A small image classifier, trained from scratch: trained on rendered scenes of coloured solids on a plain floor.
Rows from block 3, named by matrix and row number. Rows with one number belong to one channel. Each number is 128 + 24 x the weight over its row's rms, rounded and kept within 0 to 255. All counts start at 0. After the name is the row's rms in percent of the matrix's.
# convs0: first 3x3 conv (model.blocks.3.convs.0.weight, 96x96x3x3), inputs 90-95, a 3x3 kernel for each
# convs1: second 3x3 conv (model.blocks.3.convs.1.weight, 96x96x3x3, transposed), outputs 90-95, a 3x3 kernel for each
convs0.12 100 [ 84 150 156 128 201 136 115 107 110  97 116 117 197 133 100 112 108 131 169  76 121  99 138 114 144 125  97 153  84  99 147 114 132 130 162 143 136 112 107 127  88 149  98 159 107 153 205 117 152 114 110 129 102  92]
convs1.12 104 [135 111 141 154 130 124  99 120 118 129 148 150 132 127 113 141 156 129 170 124 140 124 124 139 107 138  76 157  98  85 122  97 137 137 100 114 125 127 113  79 114 148 126 123 150 111 135 111  85 103 129 123  80 108]
convs0.13 097 [125 157 138 113 172 118 126 143 130 109 102 134 127 163 121  81 109 126  98 110 151 106 132 140 122 110 148 136 138 110 139 139  95 155 153 103 153 131 169  95 131 117 128 170 146 105 140 120  85 101 143  75 106 120]
convs1.13 095 [119 154 152 145 117 136 146 104 109 108  92  97 111 114 116 111  81  90 146  87 139 144 136 133 195 121 133 138 119 110 129 144  84 107 165 149 105 126 134 177 166 155 174 149 129  93 100 127 137 105 108 147 131 102]
convs0.14 098 [109 124 135 116 144 133 108 111 131 124 151 144 125 113 103 131  75  93  75 119  93 113 104 135 146 173 166 109 122  95 111 147 100 105 107  87 110 165 138 145 133 104 125 101 120 181 130 140 139 108 137 127 150 140]
convs1.14 090 [154 157 132 141 164 140 131 112 109 124 149 137 113 145 127 153 188 137 110 123 159 129 125 139 102  87  88 125 117 133 130 193 101 138 204  94 155 144 123 128 142 131 123 122 105 122 109 103 118  83 121 117 124 115]
convs0.15 099 [106 115 122 121 149 147 119 123 110 110 137 150  83 131 128 126 134 126 180 192 140 172 108 111 116 129 134 129 125 110 103 105 127 151 134 123 133 143 167 145 179 172 130 107  70 130 138 162 120  76 134 132 149 159]
convs1.15 117 [141 156 123 186 160 151 201 129 101 106 113 130 127 134 105 165 152 152 139 175 155 172 125  93 160 125 162  66 113 133 107 131 113 148 153 158  79 130 115 147 121 105 133 107 130 187 135  93 123  96  92 149 144 108]
convs0.16 098 [134 139 129 174 115 104 176  90  89 117 106 168  95 120 198 109 119 161 103 140 139 166 123  89 137 117 128 127 121 122 132 114 127 127 171  78  86 116 103 123 113 120 114 150 106 114 121 127 124 199 112 107 125  98]
convs1.16 102 [118  69 106 124 122 143 162 136  94 137 141 159 141 134 142 109 145  97 114 162 147 138  82 116 126 146 142 159  83 125 139  77 119 170 133 139 134 142 137 122 129  95 148 126 112 134 112 114 110 128 170  90 143 152]
convs0.17 103 [149 118 159 140 116  85 129 104  94 123 105 113 110 127 133 116 117 132 135  73 123  79 155 109 128 144 121 168 135 125 159 115  89 117  84  94 117 146 120 130 129 105 129 120  88 124 128 134 115  85  97 112  85 117]
convs1.17 106 [152  93 144 130 123 140 137 146 104  89  86 104 138 112 108 128 143 171 117 142 106 154 113 132 118  80 167 134 117 170 143 138 113 169 140  95 130 126 135 134 173 150 165 149 112  99 126 111  98 105 116 150 147 152]
convs0.18 111 [106 104 149 125 139 134 126 136 112 136 133 104 130 146 113 158 115 112 170 151 141 160 117 150 130 165 121 145 103 107 118 123 106 131 124 121  94 119 125 141 127 103 124 145 149 154 145 128 131 142 125 124  95 106]
convs1.18 114 [139 117 117 146 105 141 106 105 134 139 134 139 169 153 117 182 146 137  69 132 163 124 148 157 122 171 130 131 124 118 146 159 109 129 123 123 149 172 152 139 133 150 158 128 158 142 116 106 152 113 107 104  93 106]
convs0.19 098 [106 114 111 109 128 168 133 128 128 166 158 132 162  87  97 169 143 117 129 154 165  83 158 136 145  85 123 119 118 140 132  98  88 114 137 132 100 147 141 109 159 154 104 171 190 135 153 125 147 109 106 212 136  58]
convs1.19 092 [108 110  96 148 139 154 108 111 112  93 114 138  70 129 123 106 165 159 112 138 118 110 129 146 126 176 159 133 111  94 126 121 136  99 140 189 112  57 118 150 123 140 166 151 169 124 104 110  91 126  86 114 106  71]
convs0.20 098 [152 175 103  74 118 142 124 121 162 134  91 140 134 116  88 143 147 146 116 113 167 189 122 140 145 142 119 120  96 153 122 131 158 143 104 148 139 137 131 172 157 163 102 165 169 145 128  85 132 109 137 130 111  79]
convs1.20 099 [120 123 151 120 134 128 116 156 127 109  98 149 141 154 148 133 134 107 129 157 125 123 134 132 136 162 155 173 174 143 155 114 124 128 103 109 142 127 104 140 101 102 123 114 163 104  95  89 150 103  89 126 111  72]
convs0.21 098 [160 146  55 151 127  88 149 122 118 124 146 250  87 109 166 101 102 120 193 112  95  96  99 126  97 144 115 121 113 210 125 128 126 161 130 169 165 141 108 152 176  91 120 116 146  92 133 135  68  94 152 108  95 113]
convs1.21 084 [178 111 147 168 142 156 135 142 143 133 104 100 123 129 118 146 151 167 123 123 143 140 117  86 139 100  94 139 121 197 141  91 120 178  87 127 136 119  87 157 147 119 169 133  96 136 108  96 129 115  75 166 146 109]
convs0.22 097 [107 109 150 156  89 101 136 108 109 131 152 114 148 172 116 119 144 138 134  97  90  82  74 131 110  85 133 117 151 126 126 128 126 115 153 131 103 135  88 107  86  93 127 120 119 125 115 123 151 164 137 206 176 129]
convs1.22 099 [120 121  98 132 126 107 121 132 137 152 159 151 127 120 160 172 145 160 110 136  84  98 146 117 123 124  83 102 110  84 134 124 119 148 120  97 132 120 145 180 152 145 137 134 102 169 200 175 151 137 120 127  78  97]
convs0.23 104 [188  66 149 118  70 165  91 140 109 119  91  83 130 157 105 139 115  83 156  59 168 182  67 202 146 157  59 107 132  80 115 122  97 121  99 125 105 113 120 137 141 136 140 103 175 117 133 113 107 116  87 120 117 110]
convs1.23 087 [106 107 133 118 149  93  86  94 114 145 152 119 137 185 117 137 123 105 118 117  90  95 186 138  92 173  91 114  77 111 119 118 111 146 189 124 109 142 115 154 151 130 129 174 119 137  95 136 125 149 130 112 149 127]
convs0.24 096 [142 124 132 135 128 116  78 141 113 147 149 142 140  90  80 131 135 160  98 105 124 122  48 119 111 129 139 129 127 125 118 119 121 102 102 111 129  87 119 126 102 102 117 123 101  72 101 139 110  94 139 151 131  56]
convs1.24 098 [143 165 107 138 143 161  85 138 148 157 165 140 136 177 154 155 162 190 115  97  86  94 156 131  80 162 125 120 117 130 131 135 144 120 151 125 145 135 181 127 153 147 142 123 107 117 122 108 134 108 114 129 131 106]
convs0.25 101 [ 91  90  96 101  92 110 114  98  82 123 124  89 152 136 145 111 133 123 131 128 127 118 110 130 156 168 175 160 126 118 135 144 106 106 139 111 151 147 132 115 105  81 104 103 120 144 169 178 127  94 114 146 151 140]
convs1.25 110 [121 138 131 149 148 121 132 144 113 103  81 146 129  81 116 165 147 169 170 114 109 167 147  95 105 148 116 145 145 122 115 143 159  94 121 134 138  99  84 149 120 132 149 154 146 156 194 169 178 138  94 132 118  65]
convs0.26 106 [127 110 102 123 106 147 126 130 135 104 112 110 116 109 108 103 121 113 137 151 111 102 118 135 102 115 156 133 150 136 159 161 140 137 120 103 142 142 106 139 123 123 122 111 115 125 102 105 108  93  99 116 102 103]
convs1.26 110 [ 85 110 109 126 123 154 130 130 165 130 124 118 147  89 124 153 148 170 117 140 161  69 158 159 132 167 103 112 135 130 152 121 146 175 119 143 135  91 147 106 112 151 143 102 118 121  81 119 135  89 130 149 119 116]
convs0.27 098 [115 150 125 113 117 114  98 117 148 154 136 144 132 134 142 111  95 103 127 176 139 101 192 195 102  95  99 136 111 122 136 133 114 142 129 119 144 150 154 111 126 123 130 131 132 120 138  99 122 145 170  88  70 127]
convs1.27 110 [138 152 138 132 119 119 151 132 148 146 136 141  96  94 138 167 148 157 115 121 108  88 131 139 116 172 168 129 146 130 147 110 123 137  98 177 164 139 141 134 140 142 122  93 119 145 147 128 120 112 116 126 114 103]
convs0.28 099 [134 134 111 108  86 109 123 113 120 101 122 124 148 150 117 141 141  88  83 135 151  96 158 124 125  65 101 113 125 147 117 111 121 120 115 114 127  84 139 139 129 127  79 109 122 115 106  49 119 126  86 132 122 106]
convs1.28 114 [113 116 156  92 101 167 134 111 144 170 143 132 113 134 116 143 142 159 109 131 136 120 131 112 122 137 115 103  97 123 120 149 119 154 141 144 136 124 138 131 140 122 124 102 102 124 124 136 128 120 138 130 123 154]
convs0.29 102 [105  74 111 176  88 173 129 115 117 115 133 113 112 123 125 186 137 119 153 128 105 135 110 133 137 136 164 123 105 108 120 101 135 132 134 123 130 193 192 162 136 102 117  80 126  96 169 125 104 135  86  66 107 107]
convs1.29 094 [136 107 101 140 139 113 130 109 138 125 119  96 132 111 113  99 125 133 109 170 145 117 138 109 123 112  99 120  96 128 103  92 130  99 102  79 121 103 126  91 153 160 150 134  99  74 122  63 141 116 149 150 144 169]
convs0.30 104 [152 119  89 164 165 150 105 148 178 104 118 122  98 113 129 130 112 145 159 150  77  72  92 142 167 155  68 125 117 120 109  86 137 101 107  86 133 143 100 146 115 104 123 154 191 131 145 134 114 113 171 120 115 111]
convs1.30 086 [125 152 138 139 150 104 111 135 165 103 125 120 108 105 107 129 121 120  98 101 122 136 111 137 158  92 150  77 132 115 133 118 137 139 111 147 124 105 112 145 146 107 171 174 139 120 109 138 131 136 132 133 160 160]
convs0.31 105 [157 106 102 141 187  75 143 143 132 151 115 110 143  95 118 152  81 107 111  97 153 103  72 130 138 124 136 112  99 125 126  96 109 109 114 137 130 109  87 138 144  96 145 180  84 111 100 118 112  89 107 120  79  77]
convs1.31 113 [144 150  88 112 127 100 125 100 106  99 113 134  86 104 126  97 138 143 118 135 127  74 156 129  62 145 114 119 108 121 138 121  95 177 156 136 135 115 101 149  83  97 175 140  96 120 157 127 117 145 129 137 141 119]
convs0.32 095 [139 115 123  95 135 142 130 110 159  98 100 105 106 113 151 153 148 137 156 108 112 146 129 107 160 114 116 142 134  93 136 132  97  81 109 128 131 101 101 145 133 136  94 151 148 166 122 136 156 112 114 166 142 128]
convs1.32 096 [180 202 113 145 105 110 182 113 116 158 162 128 140 112 135 129 112  91 113 102 173 128 122 122 158 141  70 139 136 125 119 156 149 122 108 144  84 142 112 156 159 162 160 144 154 133 169 164 127 129 114 145 126 121]
convs0.33 102 [174 123 133 103 128 105 135 140 143 158 152 128 112  93 149 111 104 107 128 116 127 156 128 122 118  89  85 121 138 122 141 107 107 117 124 141 169 143 162 148 126 193 180 165 191 111 121 142 132 122 132 119 123  91]
convs1.33 101 [127 127 142 156 104 120 147 142 106 132 102 101 106 133 127  58 122 107  94 136 102 122 137 112 133 122 123 133 147 125 144 112 115 132 117 106 131 137 170  92 106 124 117  73 120 135 117  87 101 140 124 108 141 131]
convs0.34 105 [114 102  75 103 101 103  83 118 111  93  91 117 125 121 139 151 128 145 114 134 124  79 152 160  95 124 119 112 103 121 138 105 124 121 127  92 166 103 104 134  97 114 117 108 142 127 138 129 111 116 104 120 111 105]
convs1.34 116 [148 150 155 165 159 121 131 131 137 120 121 131 137 112 121 143 127 138 115 112  94 101 133 130 148 173 140 117 104 144 129 138 131 154 146 116 115 157 134 152 160 163 152 136 152 135 116 140 147 102 131 150 121 140]
convs0.35 108 [135  87 170 169  93 138 158 132 142  87 127 120 116 167 124 140 133 147  59 228 116 116  47 169 136 121 139 178 159 151 115 157 138 145 120 125 132 130 137 137  87 118 199 149  87 131 123 152 123  78 120 122 143 113]
convs1.35 116 [144 135 129 163 117 169 118  94 121 105 116 151 119  95 126 120 126 116 122 142 132 110 166  97  94 131 158 116 108  86  73 153 118 103  71 153 119 118 127 151 148 111 128 129  94 104 154 149 135 210 191 111 144 171]
convs0.36 100 [118 130 134 140 145 123 143 109 135 134 144  97 113 123 117  93  85 117 138 121 119 121 140 112 165 140 108 148 122 119 128 134 127 147 163 148 139 135 165 123  71  77 148 124 146 178 147 124 163 139 110 144 107 145]
convs1.36 109 [101 128 109 114 121 132  71  94 138 139 142 126 136 116 130 146 159 160 140 119  89 116 133 134  60 115 175 107 110 108 114 127 105 116 148  92 160 177 158 140 122 115 104 110 106 151 115  94 149 131 120 125 116  89]
convs0.37 104 [ 91 148 111 110 148 108 116 106 126 153 105 114 130  99 102 128 133 146 121 123 154 117 162 127 114 120 104 157 117 130 152 129 137 119 115 117 135 155 140 145 119 149 110 140 145 166 124  89 137 107 103 117  91 114]
convs1.37 092 [117 124 134 128 131 117 113 147 133 151 147 171 142 117 130 144 106 127 138 133 112 144 115 152 126 133 121 118 186 115 141 136 135 137 121 131 124 119 152 135  91 148 139 133 183 131 139 118 100  94 102 132 127 109]
convs0.38 098 [120 172 131  77  86  94 106  88 143 153 132 139 123 133 146 143 169 129 186 154 122  95 118  67 116 114 124  99 118 126  98 125 108 121 100  90 123 151  99 105 136 142  77  46  63 166 120 101 163 175  98  99  90 127]
convs1.38 093 [101 115 104  83 152 157 133 166 163 113  99 107 163 118 147 174 147 163 110 143 145 128 119 132 112 146 148 136 126 117 140 127 130 136 126 125  87  81  97 130 169 115  79 104  75 129 122 103 140 165 141 125 138  99]
convs0.39 096 [121 109 144 139 143 150 133  71  96 125 121 155 111 171 121 103 137 128 118 124 122  66 113 101 134 109 116  79 118 110 113 118  68 157 173 120 121 135  91 117  83 147 159 114 106 104 115 132 135 200 144 123 125 153]
convs1.39 094 [130 104  99  93  83 114 115 167 138 134 111 108 110  89 134 172 133  99 140 133 139 145 130  88 120 149 119 109 144 125 118 144 128 113 113 173 133 141 146 158 122 106 126 146 113 134 136 141 160 169 148 131 214 174]
convs0.40 105 [128 122 101 201 122 115 153  86 100 141 123  88 106 140 124 157 147 119  48 183  98 148  86 116 132 102 181 123 127 120 140 120 165 150 147 159 157  94 135 177 210 118 160  96  88 131 102 182 140 169 126 153 160  98]
convs1.40 122 [126 119 123 112 128 177 110 150 145 118 129  81 149 131 128 179 150 140 159 164 116 118 128  88 145 112 167 146 147 152 164  91  81 158 117 125 132 146 141 128 112 142 152 106  90 125 116  98 105  84 141  94 143 173]
convs0.41 101 [108  93  88 119 133 136 121 131 119 132 121  98 132 135 122 131 133 139 118  94 153  97 101 137 137 133 137 106 113  97 130 141 109 110 161 157 105 158 169 121 118 146 153 155 153 117  90 113 135 112 129 129 133 116]
convs1.41 107 [117 112  87 141 129 115 145 157 158 143 141 165  81  86  87 105 107 102 140 165 128 163 135 142  89 121 123 160 182 147 173 159 111 129 126 102 176 177 147 145 140 135 150 146 137 141 160 158 125 151 172 134 125 132]
convs0.42 099 [132 124 120  99 113 120 143 168 130 115 115 140 144 105 121 126 136  82 152  99 154 151 157 149 149 116 125 118  99 122 107 105 123 125 147 140 130 143 106  78  94 129 142 198 176 146 126  90 138 135 128 129 102 125]
convs1.42 096 [115 123 129 155 117 107  70  81 112  95 111 117 128 105 115 142  96 145 154 137  96 123  97 149 163 133 134  96 145 108 138  98 148 126  89 141 138 139 115 143 100 112 142 149 203 139 121 153 125 143 139 138 144  98]
convs0.43 097 [107 100 114 136 168 121 115 147 126 131 107 130 142 139 130 152 141 142 114 159  90  68 116 106  82 142 128  98 112 143 141 151 141 144 135 123 165 103 150 121 108 101 148 115  80 161 162  77 120 139 109  88  82 111]
convs1.43 103 [126 123 106 141 140 133 112 110 152 153 151 149 130 174 148 139 171 158  99 147 148 136 155 125 109 144  95 126 115 133 103  88 105 127  93 113 125 138 159 128 137 144 197 138 129 140 128 136 107 161 134 146 151 188]
convs0.44 099 [110 127  94 133 130 131 129 115 118  97  93 101 104  80 157 125 130 126 159 164 149 150 122 126 117 140 144 127 138 143 154 159 140 121 109 115 122 116 128 127 150 142 141 118 125 150 122 116 154 150 101 114 165 186]
convs1.44 100 [141 118  97 148 113 124 172 141 123 125 142 136 134 131 130 135 119 112  99 109 135 102 126 117 130 186 149 120 163 154 142 146 138 162 138 138 166 151 156 184 143 124 156 156 144 157 149 121 141 150 158 120 140 122]
convs0.45 096 [148 133 133 111 125 120 126 125 121 127 112 125 107 103 147 123 162 133  94  94 130 148 149 145 204 141 135 120 145 152  92 134 119 111 149 139 102  92 104  96 148 144 139 122 125 115 134 126 136 118 108 106 108 121]
convs1.45 116 [141 110 160 135 117 123 134 143 116 100 134 118 158 149 122 115 140 116 180 126 117 137 146 166 149 136 200 136 140 150 117 141 145 107 113 142 132 136 122 115 141 142 139 167 180 123 107 117 143 153 148 140 145 146]
convs0.46 106 [123 130 132 117 165 139  85  89 100  99  91 120 153  98 118 137 138 108 117  83 152 158 125 119 105 128 168 138 115 120 173 161 124 157 140 153  99 119 102 102 130 133 119 127 144 131 154 149 125 110 120 118  96 119]
convs1.46 105 [117 124 147 155 117 110 134 160 141 143 127 145 134 133 147 116 112 106  92 115 119  95 114 159 130 105 106 127 139 135 105 140 159 112  98 118 128 145 151 147 126 123 132 156 163 147 118 137 189 137 124 158 149 168]
convs0.47 097 [169 128 117 155 146 170 117 142 177 184 139 125 125  93  95 130  94 128 129 114  98 117 104 110 107 101 130 122  97 125 121 114 139 105 109 125 110 126 129 158 149 147 179 192 185 207 173 111 145 157 142  72  82  93]
convs1.47 095 [143 116 149 203 191 118 166 171  95 103 119 133 101 121  83 104  91  82 109 121 114 108 122 151 122 139  99 147 147  98 132 146 140 115 167 156 106  91 117 106 111 122  74  75 120 133 108 124 152 135  96 154 129 135]
convs0.48 098 [117 123 113 107 175 153 102 127  94 168 102 161 147 136 121 178 186 130 169 131 128  68 111  83 120 125 135 138 127 134 130 108 131 126 105 100 129 174  91 128 149  96 115 123 133  95 128 121 152 128  82 146 148 151]
convs1.48 104 [139 143 146  97 159 135 117 147 143 109  74 107 142 127 184 170 158 168 128 147 132 138 144 141 124 170 118  97 122 106 114 124 142 128 154 157 143 139 129 119 121 117 147 138 138 139 122 118 110 127 150 106 105 146]
convs0.49 098 [152 113  93 101 131  89 111 140 130 126 136 152 126  93 109 151 133  76 156 136 106 103 122 128 146  97 123 116 120 121 120 137 110 123 154 114 152 140 123 159 155 126 144 138 115 134 138 133 137 144 125 134 131 124]
convs1.49 111 [149 129 108 113 112 117 142 135 128 129 143 147 122 110 111 116 160 142  77 138 108 141 157 124 161 132 137 132 111 149 173 111 109 141 127 119 114 129 185 141 125 143 119 124 110 139 113  84 125 128 133 110 118 145]
convs0.50 099 [115 127 147 105 128 142 143 113 118 144 126  98 130 130 135 108 135 170 161 149 143 107 117 105 101 114 103 145 120 143 146 103 128 153 153 157 128 128 135 112 104 147 153 145 138 126 158 148  82 110 129 159 104 144]
convs1.50 103 [ 91 131 125  85 107 127 127 110 132 143 128 146 135 145 169 181 151 175 119 140 113 109 123 129  88 119 161 108 118  62  91 162 104 123 113 121 113 114  84 135  88  92 115 131  94 187 170 146 123 145 118 161 140 143]
convs0.51 098 [124 101  98 144 131 117 171 166 106  91  96 119  96 135 107 115 106 105 103 110 114 157 151 104  89 158 143  89  71  95 108 120 111 134 143 129 110 130  91 118 129 161 188 180 132 142 127 141 168 150 142 153 143 131]
convs1.51 087 [ 87 124 158 134 130 171 149 106  59 157 117 116 121 126 125 120 142 128 112 134 159 166 158 113 185 172  98 135 124  99 115  76 145 138  82 118 122 131 185  88 100 165 159 151 146 120 121 154  96  89 148 105  83  95]
convs0.52 095 [129 103 172 150 106 164 120  95  85  95 103  87 140 121 146 145 140 134 111 131 134 122  96 125 109  80 121 114 112 121 122 120 120 113 124 115 115 115 148 145 120 156 102 139 148 148 136 114 148 122 115 105 110 143]
convs1.52 095 [119 151 145  80 123 145 122  93 145 141 156 186 137 155 185 128 126 104 134 129 104 169 141 127 130 131 133 124  98 112 114 111 125  95  98 108 129 152 125 105 131 136  61 120 148 120 120 113 165 130 103 150 133 130]
convs0.53 094 [115  95 134 141 159 161 182 144 150 158 139 133 154 125 162 183 185 113 102 180 121 124 128 138 156 160 143 147 122 155 170 104 109 129 109 124 113 123 153 129 114 126 134 119  99 178 144  70 102 140 116 120 143 188]
convs1.53 078 [135 109  88 153 127  82 114 127 160 131 102 105 136 104  68 207 174 183 134 173 152 120 160 124 170 151 168 118 118 152 112 123 179 165 138 124 110  93 128 133 147 115 128 185 141 115  94  86 116 102  90 113 106 109]
convs0.54 104 [120 151 130 114 115 141  99 115 116 148 118 139 115 117 174 107 119 150 144 163 108 147 120  95 157 103 118 131 104 157 121  90 112 139 138 124  83 185 133 112 114  99 119 100 112 124 112 102 156 175 156 107 175 187]
convs1.54 112 [156 148  77 113 135 121  88 128 101 127  99 116  97 112 166 157 106 165 170 118  74 143 155  45 139 119 154 121  98 151 161 123 109 126 127 117 136 151 101 145 135 102 143 135 106 126 186 132 168 144 126 170 116 130]
convs0.55 104 [127 127 125 127 123 152  85 107 165 129 125 136 162 166 112 140 115 106 146 131  52 165 136 112 168 143  93 138 129 117 165 134 115 133 126 141 119 122 135  95 113 156  94 133 196 149 145 138 106 108  92 119 128 130]
convs1.55 102 [111 126 105 103 120 138 101  99 154 103  80 101 120 110  87 128 174 139 147 138 174  95 130 161 101 140  95 125 138 143 116 142 172 135 152 160 148 175 129 145 136 154 108 125 125 119 131 142 125 155 152 120 100 160]
convs0.56 097 [145 100  85 105  81 112 136 110 168 101 114 134 146 163 141 141 127 133 116  82  95 142 101  83  81 129 126 115 112 106  89  65 148 133 128 187 106 131 117 133 139 128 162 160 164 132 155 139 184 186 143 194 149  90]
convs1.56 108 [135 183 139 114 130  87 130 113 114 116 150 162 105 120 126 116 102 129 145 108 124  82 108 120 120 135 101 153 140 123 126 133 129 149 112 107 131 131 124 134 151 151 159 147 194 115 154 164 120 140 174 112 101 109]
convs0.57 099 [136 153 130 115 117 124 164 154 147 127 107  97 117 103 126 112 119 143 112 129 141 104 147 113 154 112  72 103 113 156 111  96 105 151 120 127 142 153 109 110 140 122 125 111 107 133 125 149 112 100  98 113 114  99]
convs1.57 090 [117 156 144 127 160 127 133 139 162 129  99 132 165 148 144 101 127 126 185 141  96 140 143 147 134 143 142 158 139 157  97 110 127  62 116 155 132 150 145 104 128 120 172 135 134 124 113 133 146 122 145 140 117 132]
convs0.58 105 [128 181 143 140 101 130 113  48 113 135 109 115 128 150 111  90 157 136 155 141 152 131  78 115 118 186 113 115  91 127 130 163 130 118  93 130 109 112 150  90 177 128  87  20  76 176 132  87 126  49  72 135 123 145]
convs1.58 102 [ 94 106 116 102 157 132 176 224 149 134 148 130 107 129 155 128 133 147 151 141 146 123 146 119 142  88 109 146 128 140 142 153 130 123 116 101 135 128 138 116 109 123  90  54  67 124 128 139 125 128 144 105 134 162]
convs0.59 107 [130  89 148 103 120 142 135 152 164 119 100  66 112 160 103  98 136 155 136 124  93 174 136  72 162 135 133  96 154 146 119 148 109 147 141 169 145 115  65 112 118 171 114 133 198 131 153 150 118 186 157  46 144 197]
convs1.59 107 [145 166 157  81 125 118  93 105 107 134 150 108  88 133 126  91 134 117 166 137 149 170 149  94 137 106  75 142 128 106 200 134 144 152 146 149 159 122 115 135 111 148 175 110 114 133 119 110 133  96 124 144 130 169]
convs0.60 102 [116 153 121 107 133 121 120 120  99 147 113 163 130 157 142 167 142 109 141 111  96 138 157 145 120 142 143 159 107 106 144 126 165 131 114 133 151 155 116 154 182 148 106 155 148 150 114 129 112 109 118 131 135 110]
convs1.60 122 [165 131 151 123 119 132 116 108 149 118 140 104 130 145 155  97 114 158 125 192 149 144 141 117 113 135 132 143 103 119 164  91  90 103 108 119 133 129 139 138 153 139 114 138 122 140 135 107 103 102 141 109  91 124]
convs0.61 106 [146 123 126 134 149 139 117 190 134 125 102 104 132 134 135 141 124 144 100 134 114 129  98 118 104 127 106 105 113 117 120 119 138 136 109 111 157 147 145 143 116 125 125 143 139 122 106 141 131 167 178 158 148 166]
convs1.61 092 [110 143 174 117 136 127  91  96 121 159 149 109 126 111  95 148 134  97 164 149  92 117 108  95 140 110 145 143 106 120 204  98 119 164 111 111 159 125 118 139  97 113 152 150 106 119 114 131 106  68  83 129 106 109]
convs0.62 097 [151 101 139 139 132 100 119 133 150 146 147 129 112 140 158 101  88 117  93 105 112 126  99 124 156 104 121 142 131 117 132 122 114 127 113 143 175 105 119 166 112 113  67 101 151 118 131 149 171 121 108 171 169 135]
convs1.62 072 [114 115 109 144 107 110 193 153 150 139 109 139 158 121 127 130 126 114 120 113 157 120 158 118  71 166 114  87  95 157 145 146 159 105 111 188 129 128 152 130 128 141  98  73  97 108 121 169 108 106 179 105 106 134]
convs0.63 100 [133 122 129 103 139  98 109 158 136 119 107 136 107 118 137 118 150 184 149 158 102 161 103 124 158 181 184 114 105 107 111 101 113 115 105 135 101  93 120 114 110 132  98 115 111 104 165 155 134 150 107 126 113 182]
convs1.63 077 [ 84 116 113 103 154 115 125 148  90 149 153 119 135 111  90  88 116 146 124 146 138 118 142 150 143 152 151 142 111 136 143 127 137 154 133 112 121 127  99 139 117 110 136 128 145 123 126 136 131 138 151 150 143 155]
convs0.64 099 [165 110 134 163 121 119 127 123 117 116 115  83 141 194 130 100 116 115  71 143 109 162 118 157 104 100 169 124 141 103  92 165 124 145 127 149 169 123 145 123  99 111 138  96 141 106 141 151  73  92 136 128 133 143]
convs1.64 095 [127 125 150 137 147 188 145  98 128 104 131 113 139 117 148 104 140 126 113 140 103 105 118  91 126 139 132 112 118 123 130 154 105 121 152 122 164 176 121 122 160 112  91 108 111  99 112 133  73 118 145 150 141 150]
convs0.65 104 [164 108 103 122 132  88 156 119  88 143 151 127 100 127 153  92 110 158  97 123 124  83 152 206 167  91 168 135 170 126 103 120 118 111  70  68 100  80 105 148  90 103 185 186 115 142 114 153 130  97 126 130  68  95]
convs1.65 087 [136 130  61 129 143 101 114 121 144 101 132 145  63 116 133  99 146 122  79 144 127  95 131 151  89 126 150 112  89 129 141 119 113 176 239 203 105  78 109 140 160 164 140 147 160 142 166 111 142 105 104 122 127 160]
convs0.66 101 [ 87 171 105  92 186 112 145 158 108 103 105 135 151  90 160  97  93 132 135 109 124 112 189  45 137 106  66 134 102 113 116  96 121 120  87 169 116  92 120 144 166  95 119 191  91 113 139 136  59 150 153 101 166 110]
convs1.66 105 [127 140 124 142 183 129 122 137  91  94 128 163 124 132 145 113 122 130 131 125  97 165  51 171 138 126  94 188 143  88 104 143 146 135 111 108 105 141 137  95 152 146 109 126  95 118  74 133 109 139 160  95 147 137]
convs0.67 094 [133 148 155 114 110 132 127 146 124 106 103 109 139 151 146 119 127 132 111 159 159 156 110 118 107 114  97 130 112 134 157 141 148 161 121 167  74 135 141 169 134 110 174 122 133 135 149 182 142 145 185 103 126 128]
convs1.67 096 [117 126 114 114 153 142  93 131  91 142 102  76 103 111 123  84  96 146 116 106 138 163 171 122 130 134 165 122 158 128 111 138 104 116 168 165 109 130 121 142 155 119 139 173 131 130 168 179 142 134 100 156 151 118]
convs0.68 101 [134 135 130 161 138 112 135 142 148  99 101 122  98  98 114 123 107  81 125 111 126 118  97 146 111 117 113 104 130 124 105 113 124 143 114 126 125  98 128 129 116 110 161 114 135 136 146 174 129 151 163 140 126 146]
convs1.68 102 [168 130 134 130 126 120 117 106 146 146 119 113 127 153 152 123 125  91 140 143 152 148 149 158 128 121  79 147 150 157 138  64 113 140 101 143 130 133 154 150 149 167 148 147 159 130 107  94 181 141 113 163 113 102]
convs0.69 105 [186 140 163 148 133 129 126 146 106  95 110 118 116 131 124 111 118 129 123  79 155  63  37 137 160 215 177 138 148 128 106 109  93  81  98 104 107 128 152 196 155 122 118 119 133 114 140 113 108  98  56 182 187 168]
convs1.69 105 [123 120 137 139 108 104 131 117 142 131 137 181 122 111 114 121 137 126 106  89 116 101 116  84 168 170 111 124 145 129 115 103 143 138 130 145  99 105 120 113 100 116  92 139 141 144 117 109 138 121 101 117 131 140]
convs0.70 101 [141 139 127 147 130 130 117 125  98 116 105 110  93 140 139 128 128 100 118 123 148 124 137 109  94 100 130  92 130 155  94 124 154 102 108 143 133 146 133 128 134 141 124 115 140 137 128 110 140 156  83 136 128 125]
convs1.70 118 [142 112 172 102 123 171 111  95 145 103 127  98 110 154 155 130 139 138 142 147 104 160 115 101 187 144 106 138 124 153 113 129 100 127 149 122 111 149 129 137 157 152 140 190 152 146 123 109 127 123  88 137 132 112]
convs0.71 098 [117 105  87 135 104 134 128 114 151 117  83  80 136 133 139 114 130 155 101 153 124 122  86  64 117 100  87 101 117 125 102  74  69  85 103 150 111 133 140 137 190 176 169 166 137 147 141 145 128 115 111 158 130 107]
convs1.71 088 [147 147 182 152 153 144 129 111  87 142  77 111 115  74  97 126 123 153 156 125 111 147 119 105 136 107 119 135 123 158 122 128 106 137 118 134 158 161 106 133 104  77  83  77 142  90 134 148 128 111 137 153 122 117]
convs0.72 101 [113 103  99  80 131 108  97 130 156 152 131 130 128 101  99 124 107 130 155 105 116 168 168 119 146 151 119 122 122 147 134 135 183 145  85 161 131 141 151 123 154 160 121 160 136 153 123 116 142 137 136 112 112 127]
convs1.72 108 [127 124 147 128 148 132 140 144 115 151  92  98 147 152 133 162 168 131 131 137 167 136  99 125 166 134 134 163 126 132 162 126 137 152 117 118 165 130 138 113 146 133 172 148 100  72  83 110  72 103 133 101 102  98]